Rows from block 4 of a small image colorization model, named by matrix and row number. Rows with one number belong to one channel. Each number is 128 + 32 x the weight over its row's rms, rounded and kept within 0 to 255. All counts start at 0. Numbers have three digits each.
After each channel's rows are labels from the 100 images, of 14976, where the channel reaches its highest value: "top examples" is what is common among them. Only what is clearly more common there than usual is listed. The data: abstract colour fields from 500 small random pattern networks.
# convs0: first 3x3 conv (model.mid.0.convs.0.weight, 256x256x3x3, each kernel summed), inputs 0-85
# convs1: second 3x3 conv (model.mid.0.convs.1.weight, 256x256x3x3, transposed, each kernel summed), outputs 0-85

convs0.57:140091137186122103139136121088155153135086167190196107151072112157115106197124143104078149105036105096119083141123096103214163076139102131123145128141128114132141133088125138173159103251181088179148134112127170135157157136077164106143125150102137109118100124
convs1.57:113100120094085148162077109115100125151154100105129139085130111064121137085069198144089116063096116143152102138152132122129101127119130098140123089161108144132082153141149169164141085142108094157073100064132168118068111110090145131135122145157120167135104110
top examples: fine detail

convs0.20:165124130168074084206096144127220115107092136123160130103105136107141113132142107109153143112145140135137115110082121157161133178104138092126223073169124095071147096107173157126100118117116121158189114097050188186116104176177081117093094102161157104159108104
convs1.20:172139080158088148054086134113137116166122132055222110133144113124230120135085175108139171148110190104169140079110118121139136137098126139145149140182081110113181162110114128142135188166133177132102141133149110153176085135163103081122119124135142097148109085
top examples: fine detail

convs0.223:150116090174229101132133115106192183104134107135121159075126165127157141056096140132125129161129115156121073093147122166083160159104114114209099082156098124179139142149062159122112118141134179105088157077141055130146135090145129153121159062116106138147178129
convs1.223:132085123118106130138098161113102133128142170109121135171078118125134155100165129185116137176098092113151087104169099105143176159153130110170131097139107126134137153147135111161073096096145146095126138111106126105079167109149106118136123151151154113127105127
top examples: dark

convs0.61:080144106145138058133111139196143113163199137124137094083078130096147140109138118142127148136146146123089166151107149121124116121156108104180143113180154122096102119141105097115123128087134151138095109152168074108103139160105145181091196095189115111134161146
convs1.61:123155143180137089133112141169131175154148086106156094144129120113109102074159087115144108171085128099128114136111138126150200159128149099165095112143108162144149163114111117115151080112101148118084090168132136146108161121157114110116088189120146130145103109
top examples: fine detail

convs0.203:165125145124097175139135190118188105176068134142133182156134162166126153124157087166138125106123143141130146138086193068107154103142105105158142127162223054077130160146102199105127102077160130166158120172102129101143058171149089105091139150165092090152111106
convs1.203:148131077101116147166151090157125142121147173103139130165132118121133136148137157093130161090131137132034226091122121104126143143131115139113119102147082203100097184058125101100116185132138121133138158163127136125131163150120111140163100198088149116129094106
top examples: fine detail

convs0.27:132103136112066112181129174126128092103104120167104123162122124131095153110116157118145128067189120076159190167125102098119150115123129162173153120059116153080112102145132182109145094082179149168139109108117113141101141100124097096104156116124121108160158135
convs1.27:110101103071113181130182127159147099195132122110109094099114124115087112100124128129113072121113163116139090161156116119167169111111130153180112103173140148176104105169113101117131123180107116154159148116098162101104126123074059114182154107104120148177084147
top examples: dark

convs0.72:197155146187128035164159085081151204059142151103131155079135171144108111127111116167145116152075118129139104113102105147149123105144129101202128129114135128028165180153142153075095097125149104130096128165135128119134079185082126185153156113104102122099122108
convs1.72:152134112163147123143168128170137111091140100137114090159117180147080124088152146118160191081157180118133180133113149136097107106118141201047162097159080139136180148119161123149116141146117190109101074131173106075137159126183114101145103157056158154126193116
top examples: fine detail

convs0.220:126124142116123137058100127176094105094107143165175112157149131151122118111146152077123145191127129165191155093149106152164184124108153122177083065120125149118096076163078132121102107117064102063091164155159109141141144168138143170119057165109135127101159149
convs1.220:097087108126093111059155111103096139150125142142132095162107123127093163113099096101166143128176163153124150072171130172086119107113071135081120131152118192145130183118123119123076101175096119177160137170205146177161127083148110090159127109223120091091110126
top examples: fine detail; dark

convs0.115:078155129125161168140121071123165097138219152125165124147112070105162167129148167109097149132111146115146142140127166140164142104122077165175079106205164123195096129131139096138082131147147104145173156192118122118129115104134145137153119152132131089094105145
convs1.115:125096101089143104107114115104130119086156075057132105135134170099183126113111149157130068142104124183152129155106161158139119104180109123145166142133065193113070121158119102153087150186129067144154060093173091134141114123132133214110118133149129132138136129
top examples: dark

convs0.83:127104104103089131122156137164195165192110189136099160169142159068085083121081131119122117114087136171134084117152164140162193073133215147152122130122108059158162124127144178081153151116196127124133142161123124135119147076161154084110099155115114193145083121
convs1.83:101065112135133150093105103105079099100136153098077080139152158113099142076149166111165100125176127158042179110124097069115051093134090164115085100097124108108126113111090112160070103186141085137160060107130187082097155081213109173157138244119154066111107160
top examples: fine detail